A small image captioner, trained from scratch.
Training: soap at rate 0.0031, batches of 192.
Rows from block 3 of the image encoder of a small image captioner, named by matrix and row number. Rows with one number belong to one neuron. Each number is 128 + 24 x the weight over its row's rms, rounded and kept within 0 to 255. All counts start at 0. Numbers have three digits each.
Before each neuron's rows are labels from the 100 images, of 14976, where the neuron reaches its largest size: "lies over" is the class under the peak; "patch colour" is the nearest of a few named colours to the mean colour under the peak. Only what is clearly more common there than usual is listed. The data: rendered dice on a table.
# gate: MLP gate (encoder.blocks.3.mlp.gate.weight, 384x192), inputs 48-95
# fc1: MLP up (encoder.blocks.3.mlp.fc1.weight, 384x192), inputs 48-95
# fc2: MLP down (encoder.blocks.3.mlp.fc2.weight, 192x384, transposed), outputs 48-95

lies over: die with six on top
patch colour: grey; pink
gate.366:104139130105115130117114121121142112138152149096118192118139084097146119150105130128130132080150138203127122123162096118126157158137135122126094
fc1.366:148163124134172112128134151099125124085144120112162100132159088128108124084144172176091082121125129102137143156145156133120122121122128136134140
fc2.366:149068099127125127139125127099114163129138099141092140144136143120137127145127085113147209161133115132169157120140124144085130102199144145141130

lies over: die with one on top
patch colour: grey
gate.124:124133135114125114110106143152134113126096066084131163138157143135103161161079124178101171135120133107169150135161154143149120128111171101131148
fc1.124:162120142107117127121154120083130142146104112123100175139161124132151136116093103133103136102094136116133121128124136149126107128114144147094158
fc2.124:088120133104132155118108096134177141111122159125122134171129125147118121149130121156121106121180159122080118118102129126120131139173116095125129

lies over: die with three on top; die with one on top
patch colour: green
gate.60:168142158110122113136083072150117160163127148086144152134166113117081094166144086113135117123159125127099108152157111128164108138120084136106103
fc1.60:131120128140118119129128122128096147168124099113131161156141110137076098124133131153159121115150130082113127168135108137138128160127082150135124
fc2.60:136124138147144066106161093135154096121110156159115164097098122115121138127108131109128130147112089140106122133139173093131124132129116115100103

lies over: die with one on top; die with three on top
patch colour: grey
gate.30:147063140120168131124132129143142159161109083122139128109107160133126176136093115150142143133172145141115145115116108155135118152158139122141141
fc1.30:129092113131164124094107142125151145130130107131145142164120128141099122160108131168137088153147135087139138133087134130127127094146133140117160
fc2.30:156148128133127085114153129127141100126132127116138143118182113107078126146133140124080112169128123121113147130133113127104149130119157134120123

lies over: die with six on top
patch colour: grey
gate.153:147129138115131124146134093134134118144146076165105115134127144110117136121106106146111124126115142149109113126155192152099096136113122150123107
fc1.153:101130128152149165125125109082156143133125125149119080133121113157127164101109117157195131114122105138158165128115147136175107105138134130119161
fc2.153:111090116120134111125165110133146084130130124112131127077132126158122141133139142088069141130103157111131182132105154122122128124152115118159169

lies over: die with six on top
patch colour: orange
gate.145:115097096133129135160141119141124105138119108117130098118134109148118145151110143116127134114121162164146128094146154109171076137129055168117095
fc1.145:153121129165163154139112137098090123126096111129115122128087076088122124055142122152099114166131129120148114174094133110115117113135139127142145
fc2.145:127109120152129126120142143150133217090131088131172114123118125111121136087127133122156128139164117129132131121119115152129145156167135153134089

lies over: die with two on top
patch colour: grey
gate.164:141156115123121148165132132107173148121127133119102162139121135081135149150164121135129157127179146127029100150129117086141145126096124163096153
fc1.164:162153126080104103089108079048053115126114113122125096163079145096157159157102121116132134146118112119130153121128147121158106113141158156162180
fc2.164:147123153165150138156100154118137122122146146137093111122124171131096150137113121126119115114092145114089131121124134136126123151131136085124133

lies over: die with three on top
patch colour: black
gate.375:123119126136126101130090103140150111100114127146102106116134141131111122129110136122125163134135155122150101162109093170126124160125173126146132
fc1.375:132129111152108116131098128112159150148126117101111165120151130154131107134176127126057205095124138125099113141126119117075151138125146110081117
fc2.375:065103144120124142120123115180128084119122120137128157123140120133129167102113127139151111113142125085137104126153141135173118161153130096112113

lies over: die with four on top
patch colour: grey
gate.40:115113150115122116130124126107170145157088145133116119103122125132163092111130104072120117147128120109158153149095126128160122110167097108119159
fc1.40:126125100117124144134102113128171136122117111091125138102125198129164129117122121125105142126134105108151161110085124123119162153147135075106131
fc2.40:105132141147142163116127126147113121141128126119130123143099151076161095165101137136144164073145139129045104129143138132098132087114127146128081

lies over: die with six on top; die with five on top
patch colour: grey
gate.275:090171148131146162120143118135140120134126121130119165122139122111104137152097154122083136112102128165144106141152136119116067161096117146093141
fc1.275:110138118141151125126101128153127126144094135113119157118119163082141073082172122159135136150101094141139160143120111142148132109083138104125128
fc2.275:185114216122136128128126117136137104126125152108135112142140137107082174154102113103114116175127201131084104122114128152135145140113130176098129

lies over: die with five on top
patch colour: brown
gate.315:165151085051129150135125150094181125109116091153099172115106126145087171140133112179156108124129117189143157082112133127131122116160126129144147
fc1.315:151114092102138144132114151107180081109109118135120122124137115127135131134105090169134118110115124150129197085111119133146091143150129133126163
fc2.315:106127203125119141135139134098135123186100124132132150137154113123131135098113120127132162142135154128117135133121116185103174066084131136087133

lies over: die with five on top
patch colour: brown
gate.278:075142138124111111078076166130086126132146124160086133128149101122116135125137120123146106135128132131148167144121121122127114133143114120124119
fc1.278:178093129112121111158113149125148132129095121131146104138111131136123143143135132113158186123135136121110138122130139111118091141098191138122116
fc2.278:111169120148124159166127126124138177126124169147123135082127160116072116149129071150100140110129110119138058166125095129141125150110131127121120

lies over: die with one on top
patch colour: grey
gate.294:167147156091135127128147094143097143159137164109115153109143131118162114124115127122131089125172122126119129163087059136131127128165112087124164
fc1.294:126116122118114091130122130072116130092134126138098087138116125145123140140128098156117105155127079132144138150123185120151102131083145109128114
fc2.294:131175086128110110119106132120125121151087105127081124127129113108098098125115094133133212134163113123085149134117083118129104110129079178124136

lies over: die with one on top
patch colour: brown
gate.218:147165201119122137109120146122200167172093099133125142158072143118169105116111130138130165138127069140127158155138085118140109141141123127135151
fc1.218:127147106125125128151147159133134150166115140103167095142145110127158116119125116127130077108149130125153128149128147136157111135133118160182097
fc2.218:123132168134100100130115131137119151085106108123108160091164129112128106121126120105174135162147130180134108197091116091133122139125146123126114

lies over: die with one on top; die with two on top
patch colour: grey
gate.368:103139114120100105121134126158117106181123145115193138091129126167098128125128120136144129080127163127128123128113126158144108147137127107124134
fc1.368:160079092093110058120134102152127139134127156131162070102080119135121127130134126128138155136144104119131124124105146126146092148126129126115163
fc2.368:138131137056162039159151156098124143131128104122099101110120101119126125149133091173135167146102146126138125102164116107123121122127142121166111

lies over: die with six on top
patch colour: grey
gate.267:093104112113105129139088116122126116074101103118120207130143141120116138142116148152089135118135115180081115122143102130062120125181144139120127
fc1.267:111127104137114110172162130170181178144147133147128148122141132115089122134100124154094110151135128121164101144161159114139145099131123152132162
fc2.267:069123162126125119131187167140193154169164094093141128134104092168092094111123126146084147091154134129154127154104138150106126134133153131139116

lies over: die with four on top
patch colour: brown; grey
gate.280:127137127183126157128149118129122170096114121117147130139100095134086114131136120135138154099162116129099093113175131131133145115150121188097100
fc1.280:125140113155122169138165115141126145123117113131128127167116099129066138133138112173127096096159132103133112119148124132152127124143101201115123
fc2.280:131159130116152134103111113153144128158116124128095081123120158111182127087151130084129140109133127135119146144141125106123183136124165079095075